{
  "win_length": 512,
  "output_stride": 4,
  "fused_qkv": false,
  "inner_norm": false,
  "lr": 0.0093,
  "orthogonalizer": "newton_schulz_5",
  "lr_schedule": "step"
}
Rows from block 3 of a small audio frame classifier, named by matrix and row number. Rows with one number within an expert belong to one neuron, the router's apart. Each number is 500 + 40 x the weight over its row's rms, rounded and kept within 0 to 999. All counts start at 0. Numbers have three digits each. After the name is the row's rms in percent of the matrix's.
After each expert's rows are labels from the 100 clips, of 14976, where the router gives the expert most weight on average: "responds to" is what is common among them. Only what is clearly more common there than usual is listed. The data: phrases spoken by 400 fixed synthetic voices.
# router: router (model.blocks.3.mlp.router.weight, 8x384, trained with AdamW), inputs 0-191
# up: expert up (model.blocks.3.mlp.up, 8x192x384), inputs 0-191
# down: expert down (model.blocks.3.mlp.down, 8x384x192, transposed), outputs 0-191

# expert 5
router.5 095:480504524486512486464542502439437555451451508436531460475423481552530428500447464492480488534566568510428482497577399514447512483554529510569594520466499477431475476489514445557542475505528537535494511529517516473497413388491469501543600574520505468488509442528506485537476475504413536480551526522461522463457509492492476476553481504511537471450551434553562476445518551538445527474531512523468469587498462457502416560502455441528474529492530490547477474481492538474538514497493474441578443493559497590485482489432539489550493556488462494539482496552438525438499421486602584476
up.3 101:521537486524484483482419471503521551474474525543363385526479570440455511508473451487472494506475603498475505498509492484463512518517437552552569485498491497505432514509485513476536502508493504517515572562479525448464456502464492441510550533427475475574539514480551462578444445539533510615550504499484517512533529494486543532406566576504427518507519463499460507451487513455502483557449414493489525625468473443474523487491524562516503518503512531537504551495482527436492525515527496528446495498498557523382519483499420542511513492562521457463507576501494459584451472483548521512
down.3 101:510492438556556435511497537525503448540494479517522495497487415458527496512444404495523522507527381546540493431422511513465550547495524564474540562549462520524521566566518444496532559437528465512454468474460500470464513539465474535487494517482478550531483450482459585413476451511441483420451512483440455480507479482435531513571448460526487456524462511477472525572416466444535498512486544497475503535508495505481516499509474480539521577535529459550441536485555504509431578503511505461525440476531534446499490440602569537546460463460408510408435532486489531496490536476470583528
up.4 093:494463494563528515439509489490490505519484478385461523504529555474522454463514530512504535550531482495545503492501524527415506470464548442517542559505524470513472475511475465554499527496513517518521493451508504458477354522534417478525532532476500402512532466458565474522552461462592489474562511527516526534456478489502518525499528493481505459470463542468514537420520486455507520491462466556492461533494461487515477574539507425510536473480553500479448479453505474398422541569540440436510504535510558461437496470475450495506506531432477503556448456459476508490491513518465498505
down.4 090:509444494423459494446503542494529525473515503493514496445556429550460484458471511572551526525483517538481515512541495486500514457550568514475500413487517493529575493466444502499443490527481512502517478486483539563451451545472526481503501493487495479470440449540576498461509508435569540506558508498436524486477550511475492466541486494509444472502495504466508438519565445545512495503511492497442548526564420502496548504500549482431490479553489459464441478521493501522525573473476509494534474463487433502539461480599453475446447503498566488530515436552407435526445544459518456403
up.5 111:468504542485504498492503514572441479546509508514575439436439542471526445493508463510437532489518494527493477439526565502499476517448545541508523568492556479489551421474466531490474475505471507438530513518489494564507544491545460553445449526468500534429425473551494441524497421546583535437495488525484484483523483561522451495444425521554472557515450452500506487500468555497491517496558487551585519439505432533494495514510474472493492513491567464467514526551451536540549507475505517525444558464488567453484490514508540528458499521489563446391538436492497448432518551465559510482
down.5 113:455452495452531532512527482503558494542501463478518494482490564524455509458573567452403612510474548431456450471566490527467558569441506501531482477577522489500518460452486523516552519485562509502558422513505526481505500455512520501516535551499525445523473542523480521436548542482510519458506457511452499468537490492539453469462445509527549477483541489493514550515508496395503490468488511536470493531516361491522485489471425502533489508499565522459518490523430549491538408467487480474489517463532478562508500592459522464437579494448459556459500485523513411489443544470551464521
responds to: /ɝ/; /eɪ/; /ə/; reverberation

# expert 1
router.1 119:532519458502544500474489474492498493516575498535546537503505503524513602425470551477537470496474537480511493503423528484482479554475469527512526483543514476484504470455506529497580468434492447421474438506554504541504472462552454511439475520476518578383449462469493516517397478518502559490445424548489499501511442545556526470437537471513486492515512478579450583523459529509536469546508538511476533537525467504456520436508524455507523580447520496474541532556525402566450476513509501428492491488543516458466487610501456462547566513418582591474542603491511493500466469436491504513
up.5 101:489476544544598473471526427523538517525529508578482507518467472500518539530484462434504469465465542554542441465457491563542442395527479524510498386459464490422484481416564495520485559488558500485549470471495469510462472518498483461496518476480461544490550467506475436485500536608447525498479444440467409527545539488482520527445467484461470515600431531559500448572526460464496504523508506469513476488483461505548486561474518512494498424427542521527492505501496450504539575546448424515567524589467501457440612446470492435548487467530416536502527483404593464500518535507454502534
down.5 100:511416448518507467528406495529598565541432537527438448585567539509536455511541477516395491558454552507459472422526510559496536573574477461569502513476528482501493465533483501485557557384534457543486494488490526524542538553482472494547498452500512470469513528520460521569447486463479502490576540518455465498441565509544484490449538488488490434533513431507473501490566455468492583511520458503493451447475476477535471487470566487556481567478467541482406514498491430492472538528410533469529452453514510551492498521557404482576467375588513572524538545499483498567544482513521492526
up.6 097:452499501543568474513562455591447473523450507495534545379470421462464617488513547530434516464490457468517521452418471477544428476549512547489464518514518472497484514556434454556516483481519568534535496541496532467507472498461513510575553498410431516504537529474559517531568486500372484568504505488433497452467489489472546480544484513565515488499536493504490481549505448519542538465536518488510468542505560448492495447439511400525463522442439543539486440505510537556490436500510495464541479529511521478487547501538514480504548441547454496522559444525559474541489459538514584544
down.6 097:532512467514522448524540565546546435523526460512532494469412519545449530497510462421552496549497441499535511484515490501514495505535469482464536543456497491469529504431463483513549505532504467528504453497475490503461543443514517487515499473454405545522493468524517485487490538468483470476513492508599495435522408515528521483553525531447504461562472460545530513509468602580501508411500534570518482427443546496504436506514454564445507510571531494537527458540478492489530528562483497471492429467448476493535469446471429550510480533488533503387473534448487485493473521510469452519
up.7 093:491500458532472537468517427591437450518463597513591504473500481513470449561513499530433492475451488522492498490553567515395428476505434490492502469499495462483502457541476459453477496432487467533542512464581438509489514544447513539532458497511453527486555558516524488548529489496621553426537571479519516456440461509494527492468546450505486502467568496563571505547518479428555489513512568448524523539494531499513553515522475458496575499539513443558496461590510566508528402482491455454514461554475485448493556537526475557495443436524478490510520466544524478510484501478476436506
down.7 092:565495477492538570537523506563542512455519491487489493494486487490500453537532529463503494464477468600457454445485476484564553484522536526492514457494473454454538531437561426480536470550530561503524521506515462442525535440495505464508560477512563493523561478435573443446550506458420468525461520514454420487544505467452468514511470526477508492471540505544478455537485511462547515519547568481536501525468432556519486528535558489441520431520551528434523450492504491503471575470598493491472537479467424434459473516460475528530500454550478532539504470528508481474526477492524476565
responds to: /ɑ/; /m/; /ʌ/; slow speaker

# expert 7
router.7 097:582442504501479508488539466544590481567483490496528470430463495463514455507508454436551503613521420506497428524454489438524449465570538461500521536508479449511520556484512437502563473578447557464485551476522478552456573460460473376536545442529525477572500498527488466497451471447506522525543505495464466505506520431449493596428528527457541471460474444438539567457495463498510466568478469579481510513404504424533469533549527520448516457535510508501575539465437485500495521434452530510475489491518523587466452432497549474483451403558575642509475477469491532496533537460460426503
up.5 100:508548479475504518482456523495543484494470540505482489438536570437495534411547486511463544498497489542479506516540486537494532508541502576603565550463504410492541502480482528489442514468460540601522485513445474538488502520431487555473534500506508459519531487527534511484540507562554469462487599364460440436452478534477449511513410544502486479486512505476525555536493415517548512505536454464473492468498576528450563465515497465542525493484542540492536527432517427520520547537478442496554533537473522484579489506503503577545432520439519468490459389554440530456519499490399428503
down.5 096:516455500456521503457412499504524551520528471560478509512423566442445527462458552554466468526529439464487501441531511547479452430561535461482485522542513556507510408425465433496517541502531532497478494491488542486501481547560567489528466503514573494533526479447489495473497547485431503457540530507594504529457594494501453505492452542531526447545485473492517518449572501489467543486529501564501541544543475527494536543546505499556457384422487462422490530477438531514466489516524480525516582586524583488524504452478518438522545473573464509527535484433566473503439512481459459471
up.6 104:478472558562494487531517452534491531483529490447606437531531477528424504520468507460494435491532541457462517454539492536503537514567460477481416522486428568563534488557475540571390482464542510546507506498504640555521498456485529432440552511489487482538509462533570555486492540487579542484484506515495429434520504496506563518549501482429468517502461559580531523498507525477450541470553516465490532515544536498460535493487462603455555483507474405553509517511444488470465542563467519510433534475524575436464503507455498517434493538479457502548468568490373459513426499565566515529
down.6 099:516522519414450460555449591502503480495488500503446526501533589496525460528477465465517490532421450468530459552499534416489549472460498524533490534503563520449481510537520382512502516508565501539508431484533505529505522554492472565559533540501455460470442544519540484437440494467535427456533480527495475499538496514501426593482440573500530541447471472421478458482435529520499535522486511417432486554524490485492512517504552484490472521529539533506593533472592509523515380492448520544515501429464504477498456486505536525545456501590595467466570461524561523520528445461492543494
up.7 112:537512473415490487548533453483586531474511501404421510489497476511478467477553592483521561486501419533454431501481368472490472435471523576475536511428524526550524479441520558483454473559492522525502467547520487471455499615504542494528472540527525534522557474437460519503454509567490528561495497451530424496524442506472468502460548542498479516500498500441460476503489503552525470498503491471545516509505480488483484432528558511488521492533556505521512535538551511490435521499481459538448604531486452457563629452484441520569597487586482496581488610437473466538486515464421493460
down.7 114:478512509441486544450512584511510512454488513487515517458588517518485519539450512483497484504456577480413456467584500554509496561471522490520522490630492447461449456473520454517490469535501487533567484517548490528513454477446521493481542510517494453482552567517518484442482474537514510495518532467530468489491471500495479534484438512523492476543446510483524512469505445487479490481489490494513544445535381542511499514530567530530385393452533511485489469528505506426517428420437513523514548488461527527499482538401551498467466449520497547483554534398455508526484532539489482479
responds to: /æ/; /ɔ/; /p/; /ɛ/

# expert 0
router.0 102:512529407514506517495454552504485537499489492502439599462576466482527446520572505526484452471483497521464486454457515444513510574531500551466410473549467490439489463485409484454473591515532469520543489434408491486523571497492524479536478470484445428461452532468453556509497473495436464479481517490486496549534489535482517414584451495551537549539491427472458502540438567478504547505548562446548456491525590496506492473493484580495456519492485576486496461494567520552497423458505459533536541518464443466571551537500506529486500537486506486417492457472534522516438552536450444577
up.5 095:509494518583574497467473456528408509446509508519551509470459481491529492462521472551477536509460501499493467413447464483492525516534511388457516448452490571510524476502533449481474477531465496528488550510447527489496526493534478520406562524520478577536433481515544500497535510494486548498532435518485502436414455468523415437509590458436518493512518534528448507496484586502577491519466544528501497464506437481547510462491554452513489538484555488569511481556494549509456537475459468485519537599497552422513472481503554510440524457502494453426456403587533477559496498460486517506
down.5 094:488432477482403509497512547460526510465569452531466517491590485505468492514513501515475461606498495494583456496502492496479539517458569484496501595548572546512483445515506454628457568526521493450594532522542507470494507534519501538516503505568473502552469475491428472450531563514480513549431436461468543477487461512520475471579424476526473574557505544470479530537483405462512468447488484518451523510558516558460470527506414527482510523489504485456531522523515581410460410451421493483477439528454495548527509486461501468521506485469469494508568441566518489489515528542469516504
up.6 099:511465477447492467415529522499441515487515534556473508529451544503526526490445484473536521556536541527494515568579391406523492569457486486525531527537494484515505563494413510495506506459546499452471558522505471505532523506508500463467489470452469476464497608495517495467547505529546512492467544454505482446505473528490439468472484443489503510494447574478477524485477429567470506433471470488510550452579489587535572462550505512487531555444548534537496551504494497439426539505450472532410446477513466457541566489518470479523552569541543446524563512515503430491479470472514514496
down.6 100:485591456470502498537487429423481533455503494436545500486477395522538584514519507430516523428504465531482529549532518438535470565506482554467496512447530452420483521569565441444524440557504513517554446496528532553452502504490536540503489457530564487404540510513501500505503562494534499542488518433499519536570550471554532447514521561548510462530533505524482515451519464450479471476544486493522510429462462461510457494521507535523463563491469437459492481518449440429581471581457464485521559521487518557506458577454515515465552613402512455535425446491490441491531536478532467485
up.7 095:503494504526545505487495461459442473511515515548500480556506519475535526487524612509575478461518456445555510441463483448493448455499513484472538465519462492561470489479465478506513523496478497508496489492486448481580534476542466503593497499527500474525497509521534525490477490478475535486479469544459532546435497550511545439509466516455435530460532541538588420479523471528569518503449516508576526482520572604460507510495544548570490467616502516455494467516458474467554537567512581524453496453462534526522548558425502509558500570517495522572479486436526533502463579504446516475
down.7 104:489455493505436529493484465511521494537514523505559481475452469489589512486539462458469448501540549559558511486460598484446546459518570441500490410425553509477495550527577510502494585472526497499414637495478530451512554452554500453521472529510510496445541517444460542456495477506534483538512452428475529489545420460511524508546472473517518458450488505497493505467470527452564457438494453505507486484449461427492482515529483465547494512528473467520578519527537453513480477462559444486479501609549526508475425402483440496551510545537491504452473547535548505486510508535587559492
responds to: fast speaker

# expert 3
router.3 091:465514561459502577547480495522491507459481473504541546445515556467484487473456531474495564478472467518492521567470422508535482491507487470450444482452404480483491428469448469550465545520483469545531494485564530538503564492549515497528567606593550601597565528444526491469468513507552467460498529517613503565517482569501519489546476625493465532424459479446517491519506470432562542515524484465470468440531481475520540497467488425500407523479561569508515430475495477518498495522475490526541470473565509497518469493556529528465486484434480520532544455456419536497525527481444508551
up.3 090:478454486450453500548506479560512526501480508605483554466464559521476459470540580471501495538541453510465515500544475482458581466492506516575518449557493498497544402486527468539503502488539503417512503501518515522491537466491601524478520469498506525475460511493403516503417555505468512549430526493512451505494532546479490518474536503537517482491511473492466477462500482542495506564601526521543549505460421544548497567506488506514526504485464502451444493519423479566484554485514556489591487519459511497573520573519575553511508477473599523523497485538550539463451555516492547509
down.3 095:517527518534475508462474521524531465462529494553475493466523490563540511555474488533437511496521522590508470504531502524519425537553512510462499438486537475496524501463523496508497433562552511554549496499551477598487486386504561476510558521531401542515461513505533565499481518499534538578563537520390530448508474490453515521496446483582533512457565460514497531481540499451488450470528516553537461526500450437518468458479554506536556553462399460412446490507490509496517417461576505448483459431540413575488471493483507552487547581554486555475548465470572505472519540488492540479
up.4 079:545613520445539528531501489502523508437551556474422466467504486482525525563545479514506481558516425450456507467484482486502620451526437491518451505416520585464517483448491467553475442469510451475433482508470461491511471485523606461502446497466501561428515491447547572486429518545452510595461441573447530498502515482453553497488505527460500459525436545511488496534552490530504477505533563508430526486524537541472475460457549466459501518420480526408483503429610474506447499531530415394497571542514502471495519522478441450469491496451518504430507598519545469437493574516497599507
down.4 078:517443445540524459530502487409570487483512489506528529513506446543493506507418499500548480549506419487537493496480487532532447464482452473541447439614476458479512528465523549514481501478487533413460534498516519498442443570518492507495457498518516463488498517512516460495452528496477497545501500465526525471477546502514523520466545484490533483554450519527437538469491568457523482445510480403515466475502509480440479526525495476564599601493475485504538482549526486523471448491511488517517506516436568499489476460573576517599571531596509510533512532549518544473499505509477473492
up.5 119:489506497552543502483509505476491490508487574563496497452462462578455507570455524484519498500513485538405445499493552474506560504605508550575487559554474520479521503502437431507512486499532510400464473529421471511458497465521494518589496534497463456487541426535504460481501535413470453510501512567528513500420479475527511526583511560472540470511447535548565436541548458501437494475485505495501536531448486625523552485435483514479495506455530527462489540462574489433485486524540522511536482471540482500490421515557497537547422550559590510466495461483541540491451462484424505465
down.5 115:530472465484536471539505498473506445508469501403544519513565523435475500571447510534593465492485445471466497551494511497540462542496489487441514481578557479540524486489508500498484508461520499484511496518516507480468516465540482463521515462517486478502510511511524503515532566518516544522433456509527566495509547490495498535506533532484481593485512471429503466502418487532499484461452550472432479506449508492498573504496542471470501554481413532530515534457553543489515450542568537563485487486533468512535491501492452509513494499568481550480433580497545504532478461480496526622
responds to: pink noise

# expert 6
router.6 106:514511539529540566549439567474563530518514487474484579525534414461517464537526500504519469495471491560481437457499510513521582450464500535484459528554536470513517516519560596528445483493587467498541522440462465509447514492495592493500466453452532488553575581523528519448518468450538460484527510476446556541524512501514518513512504510461438474564442534509480497460539519455457519438444430484449482470530496502486473521518460526462525463539498519551444411517503454418467473591511476544544525524470451464555510474459477478592479490547452540580506459472553461458466477562503491543
up.5 098:451421545512606496569547529534499527522448455565584521491463539548517489470479514502490509484434482490430454518514522435482499484526469522514502430466480434498496487442512512489526434474548513444460527512527520531441472542540468421494455505503490498559556489486537493513491548478508495475447510508543422567558529493454525494498527422531512494491471561518550553503465522541531503494550454534526463481482547471523487522477461527480496497478547541468536555554514528574533503541482550463535490550430473541496528497426419592460502538542485454476554529482454489496491411546453467518
down.5 093:445443479497522525485580503443589537451559470528523544546530482426498479551524432473511470447503481551514453519467490556512508565578476514447571541494449480502521500508485485540486496459486490478517437475483500512495477479454526508427503463544541485510556467535500571477494523515551481483446482512457520533543521552537487519389585527455497439578490496450469465465465409498501462480470504517453531539540509490480588480476508518502435449528509494573477522472466558521524516478439475492526510506550483479467529555444557493582527544444515545587496515528489414490554517513488408435
up.6 094:499432535528471547575487519463508474574428531534430445585488507507463487471464499487481429530517535489469481497490477491508401469510559493515495560553503495437612537518551581478461533511418504486478505471436438460544478517453527485570464566490540472477484428420470423461575380481507522486576517489573492461503484497493500513461501503464450557472517484576491557535521439553472517543554542499544498502539473578460524565499493457539453509503529490439524492519436494557566478479484477465491498480457498459542480494510522494495502499533487482510501464467498515544501530547445514480
down.6 092:550482484509459564536510541490417464460422512556462462540481458470519478480488503526424386503467477493412490680569514483483446457530492519486560585547489499503432554541530448517510543508488545494469513473532558435522533467461550467548510507506505515483493440441461488484526475575484516516492535452458523418537522498548526522511401554534465485526528494417510485492474494521553480496553519495537526477480482479478447548503469490481499496452361465567534493523519470511495424477444464520481510434477490435538541554455469530476518561521539561490469489530431462483436475499496521487
up.7 102:467500478504434530527456486514502512502432491492502515430495440419494535531464510573424524496436407469506508513446489507469526472491504541449474548462548464475507468535426576486473520574518455503457440561540509495511516523534433485504561476513455489479525482472531539483556521547413471453509484471539418439609467497492507526543415506480476494481527540461524506504487487530527452425432494454494531510584531525478507506519448573473506437522511535503481521521531486487485511559528478506497507392493476480499534535542425455519575577510518450469505483522544538525492417497530409497
down.7 101:503523477513441521451577564539414554563514526456563510508549432445458483536510524522512457466490493586490560537540558548455512518495571524502500450514478493531563490436514501550444581513427462456557453500486451578546503533511486456497504459501430483512482430522440538480514456432425444517516470507484548557480556497505499490517485465426500519569562483524481481509466548540571485500496510524477528446439501543488477470506569495434517555507679500452517485500509542492478514519539511520479433437496529493555442477493491553552483415583457494528493469439464493495501512478518485530
responds to: /k/; /tʃ/; /ɑ/; /ʊ/

# expert 4
router.4 093:474539453521508472482476487536365494473519523546495493499494548502442576489528518549475499493548515455513569513454535534426452548411531529538508549464493473510486509529475480477530466508491500499525444591477503499543468545486444514490438488427479503528453486422497466548515507560525539434464381477535533414504457484498475515490486430458509471464482516540517506538503453478544466471512480469485491510477440542534584410454500471521466480486430470484478510525538569518508474454499516459446470463453542480539500516548469510492477527461520364484489502453530431526557504467469541473
up.5 100:513443522552510550548485508474466527444504461591441468482505533604460416490488553516416481479475542492512474474518500555554519500435446493472467530465464452495552524509480489439519498471518512548418513472514519445466509490438459424453584464441536423504483571458551600526481549474534599537474457513582548484592499471522481469490458447487468493495488543462492493526534485527515497465563505487480515472556469516564482465471490506499492488395601480450502562524495536522544483453448527553509541484486470480502445531535535464552539515544546506509614529542467519524547549502526466536
down.5 098:487518556439488462496528529500532530466559500527496555524563505616444432524508431474545519496472426499450448468476524469485539548487519495472512523553527531471481514434594551514463441502514586541494501513528515507485527479481514538467535472477491567420470465461561559447515465566543513579511441518443521493499488542467511466533481582485541475481534531443451517407532419504495512515484444469529521501519547546509527487529455499479501505485386509483475538513478563484538516513429482445579497461474483532544527490488543522508559476450495503515450542524507505494521485518546567455
up.6 097:555468505509523520514508455508511522486536513539513501494503509461472395522416518512549549547534505490447509504518516479470509553418526573546502573424489438432540517454548441497425516473528467612501516515515567462438474437501530528484503519495439538509482470382451451477502455428457486537464567515438509456449505456511512485448600516406400491520475557585514517450422506521552546470440469523512494519464477511511532535471528525459447463462561391537500517503525497414448487555467528485583560525451494521488465545535551494562495508406485467489562443414536455475503586545472549505
down.6 101:478513531499494468534501483494552526477447488495510513520439527541525450515588582505495527509501499484461501514498475492521483502492426570449538513467515512466451501573497516461548527426516502490505595493474486555509465504505601469548452476566484495515478483507451470500498498469520463514495487472591527470563528481578479526484443450470517489530572499475548472463452488450511428547561549553520475517448510425499468487505498512540552608600515539532515469538548533516481590540517524424477499490461391504499492452483480555448478515539539509501557505513501494438499440478560498505
up.7 095:407407539525480521529519502457498476510498529494488431545525519555505507490483517461556535480515436547469438464521482565440546520430476443524546478546536574485578477486443526496561526498567487495507481582533465492487509491508509475499547476477483529620503535586600506506471524438449474474580451499499426508503492437417463529536494453495523482532556479499567495503618422528487529507451434546506509489505489464529443482569516499548505499525480462461471592456449507537520474479526499500433503428492505515499470515484511484505467511490449506551483488569472494494554523557565447494
down.7 096:459537513504513509555560490524516458455518508528453511486537537511482505507553566515470502468486525493532556502492492525488510503536564491479542500423492548560509523419509533511479461457426444432536452479488461440487439436502515527485460532504525526451484432463402517367475507463509509553489600478514566477465438488505558465479464458515551417473548488538495568481451481473556491545459484400514536394471498503468562491497575519553531487539596525510504479488521518490477498486512482509487466486536558476535510520481502504495458552472516517489561498534468563528505459473511516531
responds to: /oʊ/; /u/; /j/

# expert 2
router.2 095:475494547453483534542489556540454465503448493505478411570541550450488510539560517511531558437435478574501525448586484589510549447460492479505446497487523595536492502522498591452394508494497517487490448522484547401473485536532487532450456509459519543473528461489531517486587558560510503529445546465538424509527499484461520432524485504465407507507465562423501452497532514489528516457506453498532545436602502536428493547488443542486545489519486476449473554480449554458446525545419523543512534490412488456518561482528495529441455515555412467520492516544513458553490551483538521473
up.5 105:497444488441453509501443418470578529499560468471517493503517516439485516497468559488541528474455507474536460500481454459528523545531552437515568550514515570544527511523495536541531473533446528531515519504464586441479404580520467563490561552491501437487490576497493511495512521463551551486526492480518479458473522534496443548470505539478508500515530474444482518477487525520435497498494481490391464584482505529536527530546441449485505488406498590476522518527430465432525523436498530453572566496460448521530540488496425559515516620418498503460439551528466476463480573531587488478
down.5 105:527463565511505526555556535545496525411506456456494438528524507498508509480525453416428513548492558500462489528547503506490474480510520526521488460539492488494515527419540526497433501422537485564397504504492491553511481527459459511498476517499419462450513482534478534483547525475477514541530513505507443504508405502479577541446544495495459446428526483530494535511547443462468484496428543499531517568454445505429476467474583509471547562491459500544546540529483529503536593464505506511527577468481510490492466480527514602484551493509452527516476493489454527497563480424492463528
up.6 103:446511483481535497523516414532518471465512508562487520472474505468468478539485500518499511450466530522482525490519452524520446467517547431528491512517482446487429547504553452497537513507465453608538472414499422534586496552466498538468493556456530454483453581476463501488576546441482528461508508495494536536558498496512515476507392537489536463527542522518507524461472389552543503498519646483514457521489503504507571478498526447454488506549435475500485515431564514459416454499521538467433555533469561526456456522507463530441484546485444492382471455538488477459544520481459546499
down.6 110:463485495447458456541506469558450481485484539478507484545445606538486504528534473513470476454447481515532565438574543492563460486467570467550500552513456474481401623529540476516506577494483526449463492532536492495425485487407527459472524483539456493372498503494437450462481517454584499529523486527435493520518491517542486574441470491564558474505483525485503499497449495505483466516513482520457491513530555420511507555533477473455406436464534519552543496491443478562472504495447516447482527576453560529494493501449584483542466440499491506504514537443475473461493521501520541594
up.7 100:500484548523486510470482488484494478474463564481463506480517513492529475472517562529511589469499466533536549546527385573508484520484534589514488507553494538451487425469537424561457454527485494552513515469450559442455550449512484533534511527533485445543454469485526508482481528461501558471539454519538542449509443450484487449459521560447427569517496553505534455492509521499489518517466444534507495512513533515478500485506498573514522492442580476448486487497405496525390510498486501546491517449558416479547493521572522561564534600500549505477449492511509427513479510554502538564
down.7 095:478518538469498484465452476505518502466479429526480483466502547512410528480536466546528443571456489435527488491478505505508442504491519488508480538563491466502529548432458480564492566439459464560525542528461491519510475572502460505521511523537465495461503460462436514501480531521578521403515500468503507540473528440527516539492455478532543438442470520542441534510481507457574516525440509494511587561612532508442515534462557514468588451495473511510414474528548561473497489517487544523509539562536499486503453546467485488563590510445547557548511491473526532488424542486444524441
responds to: /i/; /ɪ/; slow speaker; /ŋ/